config = dict(
    model='segmentation model',
    train_examples=195000,
    crop_scale_min=1,
    encoder_mlp_ratio=6,
    encoder_qk_norm=False,
    encoder_parallel_block=False,
    encoder_register_tokens=4,
    decoder_widths=[32, 32, 64, 128],
    decoder_attention=True,
    muon_scale='match_rms_adamw',
)
Rows from block 5 of the encoder of a small segmentation model, named by matrix and row number. Rows with one number within an expert belong to one neuron, the router's apart. Each number is 500 + 50 x the weight over its row's rms, rounded and kept within 0 to 999. All counts start at 0. Numbers have three digits each.
After each expert's rows are labels from the 100 images, of 14976, where the router gives the expert most weight on average: "responds to" is what is common among them; "colour at peak" is the nearest of a few named colours to the mean colour under the peak. Only what is clearly more common there than usual is listed. The data: scattered letters and digits in many colours.
# router: slot weights (encoder.blocks.5.mlp.router.weight, 32x192, trained with AdamW), inputs 0-63
# up: expert up (encoder.blocks.5.mlp.up, 16x192x192), inputs 0-63
# down: expert down (encoder.blocks.5.mlp.down, 16x192x192, transposed), outputs 0-63

# expert 3
router.6:548540526501565554534505542487555465458507465582478510608467489496530504586484522497482589475569565497483541494394433499510515596513512394553553531573435526514492587474463553514441402447544591
router.7:457497491525493492555537532494484482512535490471555517392523512597483499548508542435431464550486424540546582558475607459497518563449520527453444448502460447447529488523518575518490510429578500
up.0:354403551531552570555541474493480512473508486458440516595542401564528530502444428449514512491489446488495515528536455542479478479427582530562531490443542517513490500532518468499525519420598464
down.0:461490492488404533599415588521468549452471455514398539512537478437533491455491402527457447477474551411636557416551453450505416479437497544443497458514592586570467440537487479531410581460424560
up.1:505509480528507553466539442500466444521627509514399533452505550453461481543437511501621534459607582585544600511460508470470446492550581548452581539537523525521392554496517461573450460537477595
down.1:399474492418513513360429510478481583446556467553531531530470518532569567464533494469600527475415469522483502479521488425420546525487521466528516523490468490496585478461549517421575551492425562
up.2:411548516491444495514583481452550550471573535550494520585551479528478400534586536514531590458530467461574591505405481583445411486434535521450495440529461553536521481458513498508432487483452508
down.2:428476480486525562460472529448417385550472472524478542487475444495500513432518549557462564492469368573427412494480586531555564527461446452468473526557488614506498451483573514446535574499586490
up.3:449566515498525444447452556428505479497498443453574488520580549476483506487489516547477434575545400521484600458571428518413472542530458601488522549451544506556474449502472547452600437467540560
down.3:592535487442496553397501411502595497453506402459519492562531533509479526621497504567503414528525479521451537510577443546557411544593451454426557498432405490566529577510571502528476518521574586
up.4:475502520458483516467389476539478470531419526485470432521519450494474565586475532537508506488508547429539494457509457462485428476475444409400407511478510473589545489578525573479484451461506463
down.4:582556485558471526509511555492488516522515438444467514438530549520513532549466497495403545518505542398510458531480528473478527494485490502540413491464512601456539510520483418470537472448518557
up.5:450506611447416461550580553574503486583466554548423421474573531415484540611414471541505494493471483535584561425504455476454462511422488424487510461552479517445473499424502521468563479538474418
down.5:433509448467418481487465462504459442522562558505515464536480504447477366535554517513512556542562552539484476428446502470409495428521470495433600498500514571510442481411513507480524538614445415
up.6:521571531481494484489497458527521508477482510532399495539498463413519398467409493474495449475453415452415427394406464520410505583531592462537493507467470387535496481502556498507397481504469469
down.6:516491419478406522463461405480641478415536492504497437471516467463437458513529489530513481459550593442528453493500486459427507434469448498475552457452464570602572513499486483486532496493504474
up.7:494553448438497470635545474570470475609497567535453562514370507454548558485459396503531465519526472536531489516580526562500470519483487494448543525544527575515514457505509488608526428424621476
down.7:510424508500517446493474464423511446503496418579502568525412472566547500550500534467401466536493417497599423421437553424491438527412459542573542528492391466478515496581537558512456474543499523
up.8:572556576442471488414442445383553421604459496442483439448482519489379464468471420487507505515470526451546485410499476515454575388477451479499512448472439491455535531469434495412448495512501551
down.8:506532458516441459595503521470533485476481490476513500468461447532515508514452583440537533380503482422495485497463566468576558513483568579472494510476583492426508497611537516618451474472537505
up.9:471461455474518475524579403535431538465403484449445523454487590454472456521479450510500549526607507556457564522360470491534511498464577487540597570569492536422477521581447492585423407435503458
down.9:508413518483492489608507518425476524433496464368475470603608532476524549462460503570540532503407510526537461564496445486473512497495422454594453487514527528538508508460505574575490558589536489
up.10:470508495436496533438499570529492518566515470474511457495560495556441483595523497495450498541502625446466505515519493558446548502536408515483526429629522600528534461553446535427566361424434429
down.10:525562492446512476573450520490444474509505405472575533545516558415577532475467503487588564497501512618590377549528520552463525549482620489489575501423514412482549533501553567478451490518474519
up.11:485656428499493463438515510483497478534456527560468427494451497470440533481563492470438473453499573492538488469450519595550508543435603440524481534489560556540533547479503524465529487546477509
down.11:570416380540479494430536585522516476433542514433517512533486491514488532448439500532490435582508451511526492557519507400624517484540491454534439458477514501415464516547518489486467511496590482
responds to: orange; pink; count: six; the character M
colour at peak: brown

# expert 10
router.20:470482410519441490401496515499409497546487454545498505558482519569449579486398592573457505548468402469443456435472511423558414565474454476539502491593532509510426528580584496526497469469526536
router.21:599486544578425489496485561437467587495420486474556558516537465541555567472390606534476476499493467451482526408485528517414492527470426526450419437484564421509494544568512549571438503458561596
up.0:560461556593460557554414509475508482482483486559476511524514437549476608543507460522482574452483425482480546530524523502558502500529487458517517412468458473531554459509522468437471506604524560
down.0:557490445413551521584464439447428553571525526433479470519361460485439453475529623482469532557483483572516482485465537474472494464545452600419512527523507495496576516480539550471560611520392515
up.1:524531488525498450553563503534517555450521468449504472489473470476494478526490555487525400484423527588533420538482531474560526587520498519509475459573391546504498519474439636544492514529478592
down.1:450520529445525459417398529519443511480469554502465456529537537481463465477499536475530472407478498541525572414496521510527473439512511543430549494369494545516466493509475529452495550499453470
up.2:498462503558477498554459533533490498445499487451561500439527474510414495517493485548510507653488404529460579578461501580531589427520528517467532492612484519564409431518446445551598538602440466
down.2:594535532493517465583567502454536526513574427489512546494565489491454489578429489483543518533493433544501643543468434537490483623494473493529577547648563465548478531466422453483537476520588512
up.3:517551556464444499512376505475540389424495576417621470498459465574445548457515423499448541525492571541516501526538494451501466512554539439491486463400535589499505467493397496518533545477471543
down.3:455477479450474530634546536576433524547524517471552556398478409448525518474473525467595539389435485477515458424527478465483470460504463505487414488499552460471406505552494532501360465505471374
up.4:531518515568470509540546547451428590466407520540488540461507545497496489525504587533502496466454529509468586456383543475480441431466510490401555481595536463557568420479501470458545572442525500
down.4:492436534486575497472346582494438420501533489499556552430448510518444549430421552546532524585520494540521486555492499565474467525506388448389581445446513477550471470467542509513516500575549514
up.5:520520561523513429431499525536468305496490583534501461462530539465414345520566520518493466454535537465459467469405577483466565491512527476470418447512463560489588504466412392435511531402525477
down.5:495482545466498486596495576513442492529513559506479512561556557495579581550463514486501495605440450477501445497494481568497428511537529441404576553496555470441468451508476543590557482571497444
up.6:550535485461513507508375462477553473499511497485475452535538494463538533594395485534459479516441456432451512450397483513510557542528527581492493561561492523516451509474474601512600510465527458
down.6:507530490567527486515457505423495491485454495523543453470461553443618569531535425522487485521473503438596463427497564465522637482440553499528501468493483516447529401496535568499544489490482559
up.7:495500564460475493560548470484520536586469460391412504413536578575475438428507477476454484511509498438551434490516514558522526511469460554435550473498422521452624526496535575549595553461542466
down.7:413474485542538434596520497494468528451462620491541462525459474556540427555523473521490414536491462476388527526595482457461506436392532505457535494398477557599488483497467541481478546443440535
up.8:581517547447560649525447457534429534502492506532416468501514493515538528524420465471548476520471499399404463446524481450458579455577481563473523469500459543618495485507576559413483500485510421
down.8:531535609487508551483590500546434555534470503478509550570425499506423516457510564395557530456521421409417477412483545549532494515559485468518451571535443526438548565552526603486508563414478432
up.9:472570524442512536521348498450595500521471537470563446472500488528563527462505433485497469510481493451522556535518490539421522520426478527495505462470525365549507529529535527502503511561594520
down.9:538550561476431472504543502593520572483372446555448522524525548467474490474523515491484479496458488596446508548468521439507453526536531584545580502529487450412467466563461522427373516499530487
up.10:474620500504540457549512508484521434543473569509474473504515446483525574566453466490526533418528470499498555587452477527440514518456487361558564494482447481418503534451478572451428485486485502
down.10:470466508524443480471625492462522444621503449407508553557447551419506472481426567576445517454482493503518521442463550508458453489538462470493455438515554522481433508519582453425509555458457539
up.11:481473390514502376574441539457444544577535461532560526530420523536530475568511455497527415560508448543528479406518491461497509539466533484628468502495460457512546507470468496574513530501497534
down.11:506451505593424522403475573455467428544521486535420497578451478501592486583488499532496534527479488593506562423495527465506508546584534496457450459511446554493551463390550458544505469502483546
responds to: count: six; white; yellow; orange
colour at peak: brown

# expert 13
router.26:427511594407516473529430541534443497559572429494438459520467504465511497527486419547511560479560556421516551471523479469481606526492502479538432504470594510525438530541523463543488542512607544
router.27:412466449538522570541541512499504546384441533530455524488494435524517540518399595490556502436434516557507501509623544474551535478557435532495504462480488496539550481491591516411448568424523583
up.0:500554457456451512467612381463491458466602543591490386431493559469534455520520524428508494469504420550466442498382535546524531504544471554443502466481547530375541536517410541503525467527545524
down.0:542486431419463493444556507501526479551482563481542537441442513461528499420511508519518474540534523597481433544497485498498432540521453444525517525431390508533549433504476578544507464489498477
up.1:506529542565512452481505507535469549518383509441453538484576406507459525479497529546498518527553569429408531626434536478449533451504451420482521521467496466470483579513501459457504546524463564
down.1:504524406521456501514517446482505517507460575410538624521548416423627445460468564463542452549526442460424544468442480460495452561517521487529489581445546484450561651485556447398537538427490468
up.2:490524537630489455514488549456524554498584437520448491515521481432444427394429515593477529590571529507476458541550522492452485525506554423476497517503553513523517470492447461510507522576461438
down.2:532526500555537510578517404465509542507471565523436564563522442442404524582485591479563463565548454489515611567399470505391483538532571427551473605493586599481521570443470526429527477466478497
up.3:505456522533503444496486445430467481550577494564571448577549573490445514526550512506394460558476497493479508565549550493573615514415510513543557469480573481510491529467462481510497595613494518
down.3:526433647551477506588475513439393520592510486495469553543466519400562519537452508456485528500505407461522474538514526449559502507411538549567539521545546480514547480449523564544512523540524422
up.4:507518490499444569529430520509506544428507479435419536509452504495454505547496551531567571430499478475450595506476422548537473497449420517566542399474587496600532498553581505478477390518516552
down.4:464536423478423422560486542631481471525416440452565429466539476524428473510495473388484484563540497524590483483466490432540439498482490408568556452544538550515502550458438450520491554468491611
up.5:406484461575561519549417618589571507513534491556457412471426503483520458575517429516534532493473522488593543576524509514558590448501600406498556585522545440393455505413453446500565434563570488
down.5:452516489397555460573452451531530482507549473510532627533562525498453514470448501500498473533549452494496564378478536525557557483511483401478513437461465448420510488435500548518443549547560459
up.6:502576506521464563556489521557528545583496532540447512487474563529484470434499569436470568478483514439454529488553505541515546500508500462455512579456589562419540401434499478466509522543483448
down.6:496558535486563530521477513451559536496523512516533479510472491514429469459489551481555518462409486511515519490446447515542458475537476437475426547583483584485538441380548574580529466483441507
up.7:407530488463526562537532493519446450515515494475438558396533441597506450491526548498482546482506519520571562529498515454548526519447491497463524461443548564500494517469565504531570521455483570
down.7:411474415445470423538572430548461492576463510553519443465537474468406485525500445502536426521538570614431498460500533503502492530506526407502515508530411510481507516527361507526488481523507578
up.8:438443431501464471548468587463447535439568408410422487494542506598443555533473567479451516569524568502579459603576482485480550540491538558428512497421488495507605484442628469516614566393546507
down.8:518509452413527490430533427548441518470470525593460526575568513395467452504542478518474457495443463507496509405511482545490434480555463436562484469537450488506535536500452521419410523517448546
up.9:529525541580564524541519555452418485534482483526592543574463482553524479496516472421571516422478533493564533507484485480476435439433434501419634476532527486591478568480534500567521430419462437
down.9:398410431465532529440481417526490528522536655454523475460501511489490489593507436477511521542521544500495512421502585529569523478467486439547413404430504471544509444521497484525449544605528568
up.10:456439504516600461489503512538484372414459568547454486506497514571455501597534420479477412409535458515555574509356509504443445437521401478405537544460510535510537477448502482494401507411477496
down.10:500438451531488479511408499490492512483473427506523532587508473505568450537464443530500521462506507510445594386534589569457459488535463540503578489481542490512529538526598372450535496567484464
up.11:522514540535496437451527515466455493448546565459520577550414484492601486501413463512485501535494538430515571445466513516482528523445510550546461446566514544462399502541649593502553485392407542
down.11:458456433456489465374428502501562532525409434543457485505544485480470493526612521490434499483491472460462506432546491546521462545474545443540485533467447447422520518502510474455477477479501542
responds to: the character W; count: six; the character H
colour at peak: brown; grey

# expert 14
router.28:479495516509544492517566507570497520520535522534470572490433393519525414545495563527402530404543576594458435504566517503554518531486420534493496468514444424449442537484564570542573527569514495
router.29:464406556405523438508554496458473401476527504467467538526492555557547500515418413446530528456433472477452511482594503494459500499418515524435453549447584500517505485579516588482461449421556494
up.0:450553484570585458533557365565542443519590494491491479562502472466472507399457470455568538465506457446454513472510469567487545602485495577445492509547490515515525481419478517464525525593481493
down.0:517460490485455471432583505488540449498539544503578589529434405467514460525533482486518460583549463569476517584488525561500442412492454529523444491498559504472509522466523546506585460540447614
up.1:493492479581542404502470513557452387454524483558496487499440448349421532540486509480441561472496501491537521541448516483567554474545488504482560554584507570529489552518518433459523426450506476
down.1:469440521483496461497550599412503467512446473503497431517542565544508481426533557521499558486565452506547537516535536454509517544468535593529563480519540456516437424488593476424524558464609432
up.2:494483530468561498504416438506490454455556509455546481558555504485377451517546448492480376516494538589488475514445465501511459509601539447463448570508458441545545501407483506577405493519493557
down.2:458592452487523510475412517542487451504469565505561465557486485464468507604480534564458520535516490601534520513447509531450461502552422526426572621421585581511495491506563489484574548517521534
up.3:528459476514468350443480410504556581499485521464525517431530525594457424478455499476577482513484531481481482465452517567550512539454507469480497471475421487495516389400410446493513524547520522
down.3:496552479538536475581505522540564460534469488554383549513464489515519520483579590521418517512475465452409547467478481434558451564542515480484510534546529421415416464508509535529542474449525530
up.4:522489505488550483461543487569445490577537455551594529540437458468504521508523541507492439565421533609537562527508489517499516520459488508438550470527530427527546515483531572530567447657550444
down.4:473567479500536500519452436491438438474447505558445403550365558470483528384417521533461513474592469468543441443506542494551526494472508469481595480560538432502371573507617498475468559489512508
up.5:462556603537439488519518452476473518500404493498485432507471465610467530533441558477458435479494479443453469443547627523556498611436466482483547501498563452481503472483501560551469507571594462
down.5:582519497524537586387541521498477506530572574449441563467529479527500432385582534464502523439495561434502476506540471476505445523501443549559509542457392576468532427437454353506486542547577469
up.6:513522510443565441482379537559551551439416419451450513545533442496457516487526497560494580601451556446465407574470456456418555448549592495500532384560449387493575422445565565547518491536553490
down.6:509533413462491468410485546539564514467404477608510517495417574458524456506474498433536512468434507533520550409520464516447446554462520445481467603524479479491596445465495569473535437496469598
up.7:527562513426534534476462548519447460453488578539442484503476497553465613437608554553497517553551481558460444482493452439470558498466538399510573523552558533450480515521431441444451457439511513
down.7:499485512447492477591453551556473510520513415502495525487647461491561505491489473521453470506477504583526498538399510502483558533442545483576560443611475512383432516415495530546584504484486503
up.8:591430464558512502500523568470513514504453378513588561476549526470462546546484563521476454488433475484466499483498465501483562494502539588460501572598464379516409474447441449561512480505508494
down.8:524537471509474591523522502491518462481576512413523551417497469408409553473456555436542466454496474608468403501435550520512413457468524446429531468467477530565588559504499494548575478448581551
up.9:425527600533458462469519536523578476518522445540439498504518469459468536526497555526435494447450537457498491453512547534621418507520513439427464521560403525449513460522431454556489445468506512
down.9:504486452470521500600429462466479478501457429503449420420513519461534494393425505481497461500442559491558552430551513484473534566465415516433489521443558538459444420492481485440549613400468469
up.10:606473507551544625521459485527433543577495459468504516518537417497507517614502438494492513579547552493525496469321437479487480482451548525540470534464481470473477502536504486592525557525583520
down.10:397535440532555479553539454543566491422493513499548433450478489480569437489530543484530453447460487653462494600557567447499434544491548440496622519499491629515479489570427425448496578495420511
up.11:494517444527404493489533495549598449528506501556522417396482492540533479511498529528556523530480464485458456495457420563542585547478526579387553495424526458575513470609584474449495503444531492
down.11:500480535471457446457522587495452417440487440463603565488378505538513550483490558523465551548533424488523536593461459468445554462507490551426429457424517513518477511406539467470520498589455490
responds to: white
colour at peak: brown

# expert 15
router.30:538495489584440474553576523592418463501506564448451598527436517528537521468451591453476425509483454530509478423496498540565433474456460546533491531465514488477619537438530658485528558489461430
router.31:519499494571454541565512447397503377372454545567523446433515534540504430433501462524579509603590571541494566600467495528398584449469487478523539569467409597605553467481436410493517478473561490
up.0:413474459456521510534554467420483461498481574574493481501520388495512464421453487532479529511511619531490557490529574543414455484429479450469610440490495427408527622492469569545433562584496464
down.0:455527657522506482548514488474487439483485494388445431511494438588467501484598522535544384537538516580383534536467489403525514546498522452485511443519588506499556586520546474422619598460425550
up.1:473402482468563433497540530525497489529471545586535568535502439445494395549542462488548553450436443554575535549547494445571492571552554591449482503505425430522459456555526456479602517522503435
down.1:544566539508459546450552434444541526596458519531544645562482395518541477486538572546555507453449468457468496633471528478529459570470521515518550519500610511495491539440530548473478554514516536
up.2:498475581548555526532548482551490647505474540430552449483477548511524496590433526566525517522392539525432531493528521496483507531504514447537566486605464492537444480578549510537497485559385507
down.2:528517450435479470473419584469471498535498501512437495530499569479481442501439465455460538546493557479559514473520400511450513515599469489449515566518483477507488437469510503536553473516432461
up.3:482549397525394444519559487508466503465463437519553408519498569523512498522479551535419568464588456483463462367396487471480598453451437474447444550456476475499474423537480498443461500530471510
down.3:397493483329502527410447473501639520493502470550493490450559507525417441531504506482437551467504541428532555580515507529576572506560507547525515531409580452446629431562488519494555476516432569
up.4:431535366456547523400537577481521513439428493590403483601451479473566399491389558490504447499527600453462502422575455479425555501426472452471534480492551488519481509575560480446443479428438499
down.4:476548559484472518338525506416488554507482543463517583497474463439454399553461525440555438419507503415457482497478546493624401505547519544580403558491579533559568601441527524546487517502376506
up.5:628599546523508478475428494445490489548539541564456580518493562525448559556552445476472529393513592482460559435530353476600561483494490574505522510510548491535436503560490499518487509492443523
down.5:520450511454471492472540474433474441553604545480459507472453465474539483501497443517557621475458463443548450481492588506441528404507519579488384544524490613476602381468507436462490465418489510
up.6:554457480492563538471525531491529564520493445449463470513474472467485412522476520462524519457525466512445466456487554462483468526603485526485547540573461416399498486504461529450466478408502485
down.6:545420420589485421484551430527467480480441578499568483542544501509509496500453421522466434479456540458515574528597484423485573514540429442517489515495461487534485565535493475545462511495435553
up.7:513517573463565460533509459517578581575487498506428546501502590385628528532537532536449484539502476554515532472558393555490552476420452549491433525495542560515546468530510423613551574530471518
down.7:494586501496530479335413502466541467440470599507516570449449508584485479483508447577613546497590527444619470577388498523500524490517469535522566430442533571506419539484453557472523495488449503
up.8:583623551409558488464483487502516546561455519425505551503557489446580458515423589513509523461405445521484543538578478516458501458471499425483459586482515518466456559575531478459512436477369504
down.8:545404482582456425377524575516558495467467575525542410517464569597506574509521431522566524473499529495478468509461453517479558450549431509450448455524454461559559439403490456537495524479482431
up.9:539510469417640488434376495554558474468497455541543521506438469475459474495445492487549505515496437560403470493516467523493468540503589457544501516408460484526542512553500614447520535555527432
down.9:478560542609484489391563443511451509436539593404546418531432566554587649467453548523497483531507540441491542521486497478571466514492574492428432556541560553558487535520470494496470442534531513
up.10:514478446479496432501512434441461531479411483456513537584472559445438484384462505531491569493546524397488534394361454470480525533551554494503581510493495526460528526499406456501415442444505399
down.10:567398482436451485473540605479489502427432401555543428557513463537502540501475502560530480522448521587479521509507564486526515472512526382526493536437487484458572437576538539446514467587625456
up.11:614540469548496560522545495491502439502475451469577536534511489587515501606459512448512571519404518442515579404596504495500606506515495463537522471552563479446535568429479455543517451489529475
down.11:520512482483550612473480457516437504492426523509552401446500424526487513476460445456578518482494478425524540505444452469475558533483476485567549560532439518446584480478546449384524552454421436
responds to: count: six; white; yellow; the character W
colour at peak: brown

# expert 2
router.4:479453526528605494508448514507487448428403558521496533520508483501556482457386560507513528473512601501385399407456496512544475544531544478512486579516560549488477502535525495448532446446475490
router.5:469473490464530476540568396502484421453604472507430518598484555495399514483452419532538518448456583547571532532498496455464528567527488401534481535495506563528519545443465517581444453458483546
up.0:527418448455533450559657455506478535501611526528458494501520496556481428576544487526586556530471557545439450525506479475561558530462498552544522538455486528438472564582476500530504516489527494
down.0:462435542594509533415482290527536481580468510601593415537583487480465494478477406511509500511530570553504451454504513513465461528521505434519555466470493533450601484549490463565537498512421533
up.1:552506585419444438543600487507523450517510594559509484523473459634523466575527481507478460516458476498514536400510466524424598481441529511514504489497497531469525511528473541559481443442470544
down.1:435560369474420583636502366574519367481493549460602473496555527514439517485449511531486465543443512520402521478507527535468548489462495443612522407515462501478531486471518404487529528581479585
up.2:486553390505556493590495461446509515489478544584522550464426486539405541606460504454502407474492546417570511403549482501487472491412444443474601462415493545548506548492526557440533461534580540
down.2:518496507381520540479436607502543474617517518480528453566439544483571433500466500444469577479490554523518489540479539509527508524486551438551505478522456490461494511492589458488494424537435494
up.3:536551556483477518495513450500496647486569462487469446549377473440556489483520584493406547513486498409527583567493423484527485459479502492424475472530493505548425499571489468540390539466496491
down.3:484494480535436550356493562508564508563504531439556553576477490534543541508508497415529443432416450478466435554542503542493422566448494595601515595465464516431576442478424562429470415587538391
up.4:490547533484559471596425519435422512496547477484452473553498487545585531598501562502451528439450577440436501500451399493513398467511549426528553527582488570447492477472538506520467472553495529
down.4:514508432418500381481396425483563513385429502528546467511449585510578514522517444527495506501504563589532517506471495521438562457509506475457500482518444460534576507500436562561579449581388531
up.5:516475531459537599535437450500476516523595579452481448502521444429405484449517447503482457619419490539443568483515458488513488481539558494402562516466517508584541496482475474429516458439507465
down.5:527496422461468599495502484567476457597503534394437449471480508518480458453495558517523523534505620492516499538587374501465511506578495419525535407516555513490481437491470455464453404573393450
up.6:583454430503538592519485479431517495442444507595532548522541532474507556462431516517612460482435522543529536523433498453549381421524607454556513488457539605473578511487508479511515548509501491
down.6:488492494463454572426564478541483486523450494441433554495405474405520485532562446506453575512547482486511519528397501501452579575454502482561452584490522514547521487471504547606431427458469490
up.7:498471466503527482444484475450494535547511553440499522429480536489504509503491555560477361550449539552504401516401498522572516482501582571485449580552570469421574475501508511474583607530420461
down.7:431408481511493476501480482402619579502554574482466460385530553523467495517504446475531462497420436496490478528522487492501495496583509514490402483469512575500444511483514522522517486453506495
up.8:604497509453459499553538574571462482512460544584478519488577512564523553539438524530509413546435503595516495521533480564482476369510474497567494456484538464468448547486525553487497447515533538
down.8:428471431471478556438466497490458530460474582542555466357423550541526565413569445541511543479502475496470477557506392568514593496532542532561471452546570497524524447529529514533449408539517520
up.9:522454511563519484510542490589560532525592393465483477525471475504523490472554546508466426521538568459490572498540520424495463476438426560504572452494543580472547557449460479510432529466488502
down.9:504474408510506514465469538490418500537606460431561401535599512541494529504471438540484493465434530534526502427332572517487491512487531496411592523446460430490522458569519650450572385523623470
up.10:499460498472528464573501499597496498478490573491407438449598471547560532580368589514539570578448550500522439515517485492432522479515523536434491545446541515504540456579507482449516554447496484
down.10:457417461515563513421462438426422463503481574474527528480431493518510544458426446525547451493535449560548496473563583494458531632539555427451460501565462380401445482530525441517589491528537431
up.11:536432536468465520434465595447547600534491509513453499527517571526582469401467572479536493388460527483537536527369445530470537512540540576478496531487495558417472513496426568538501547530569585
down.11:383498478493452477593507510431556501439553528526560464546554517497437485487508504517537363561451467547327488495590507484509449501510611496480533459481481481516450538625557555464486555511392541
responds to: white; count: six
colour at peak: brown

# expert 8
router.16:559533435451462521486448501475477560526541445540463455539517553500455423482520457510504496518506520475505489553372525476582506466601483465556474577523404560588440494413550448520558530555522540
router.17:525516530552505503513562544488498512466510468462528517396449529495447522448467530455508509502560491502425582434441434480594534552525537527563482439505418466629460382404572473386475594459529525
up.0:468449502480513493509464477438439512484419533568446478449503407550462431476446494450542613561502454530429519621573550563513499440433534519484485471534486584518432487582539519484618493483489517
down.0:515507541541543591499426456491522414377474513469599467565468551515498593464586462545446522489534463463424395473449496510537438469475489554511441420518483435455539513448601482492441483429523596
up.1:485483499406575358534504541483499557539558563447489469548585596490514516476535463456501550568562493552479442524502506519455546429472570466485438599522482617528486529500542585452532553585528541
down.1:541527547535453517463487564499558483398500530496464512479451477481431531576452503460492549467491450551509475554594500566534477552496430569487573424561456504513450399476518526554395409451519491
up.2:473464397488494502520515522523498542514378428464566453484493511426450424504488555511478401481519410512471521408453612539567414461521487478474438465467421458461444474525479496518513438501460545
down.2:492477444536429422515465423540463477506523470527456500512508517476521531467454589475596517540470459495365456555442451577511540558415505477376529468437514501541548452554464537451512535453540505
up.3:439535491525516468482550441550456441547411595409431547482553475521405401479480492537527468498501573531419470520529458552504448483500469410472451497474535486556679486520584559495485496525555531
down.3:486455426609533515456462481504455489446527497567465583525505564477530509486485539585430444453487435407505535418480502522527498434488539523648511466545477441568476560427518508365535550532529439
up.4:387466559482517529502447546589373434434564517497492475476505434428440519566516394532517565420472505498557515466468498468599576570441483473585544495469550524503525468456528504411529556398589488
down.4:504546442447495425427490535545499528399496533519432397571606553436442395456488537513442494577549548497544480484382491486448484586409572513526484485514550541495521517483497543481601468448437512
up.5:486563474555418417479599539551462456558586540639446502584472554508507433461436467485552540532444526503530463447530444488523512413447488447580462430583457483554544470461567482483444457417511507
down.5:573527591498541552392544461451555479449455460483544426441491532507474399505505480547460516554523489505488476489505502447445498423477547577539592528429564381564532504530582440465570510551528558
up.6:419539479546535502514531502561512393538457561433553534469504478533526513565543480516469518464518529571513444512458493570424496430572459435412544493473419510565528464428472518538528519504476513
down.6:480489527364462469499527552508508581495454465544491527473581544535486505553525508430541537541476503452575535461587443532457463475561486501575458420448479517570414443549501563508400496557438489
up.7:589461469524543512444526485561494510427403545564501531553483497465454475495569584525469522521473518492454514509548480497522602455431528417546473450487553471429504487468478526596476542348471510
down.7:450458587419555511394458439548526510622466493427566453490509516471551428539467474510433542485486460520545512445517544565518458464465477488507475482496531386472502569526485558487468461527522527
up.8:463563566414411460540480494537540553579413459457503485524457555464496404471455556463429478535490535459497618484487526486511488560453533552432457446483500337498399499556546510495610498475550572
down.8:461505466425571468395452408505470514489539422503449400474452618439487543407516449448537393527530452495459477560577453593607467480407482536547512452462561482515489443524528441491501474569472537
up.9:563511451488554540554513503407480525402488480563398456525465484477590472592446519342548488539554548534554514505485447402424524470524439493455504539386634470474638437619490479458493549528516577
down.9:400512419527513534537523422536496405403412526560443531572445591573505469504546536574485417481554470644462516526486512555516523576479457549468476539570537526622398527539500543498540546483510561
up.10:501419570506524506543593555421603537444552467492465468519518460547419428469595526463422521530480508453478444571615571414444516465473540601470546509466449526484540459559464507522478478510523543
down.10:418630491563492420427551468572466508578512465507562527502488526482477509538523464479458493552522502586539433401495559521442469479474540560543402543500502475537507492516438513462499520529498567
up.11:524497450658513552457527505471593487484490480527509534508453513494568545548387504572449417466481550543501514482448567426436482518523538477424423567448454542413500482484428537550533470510508538
down.11:522509494504577485502495456454560563416443497529449511594506527435400488568476567579419524613483482584552552459541534442470555502502513490486552512459441537469504549489522579447475529451469480
responds to: count: six; the character D; the character B; the character 8
colour at peak: brown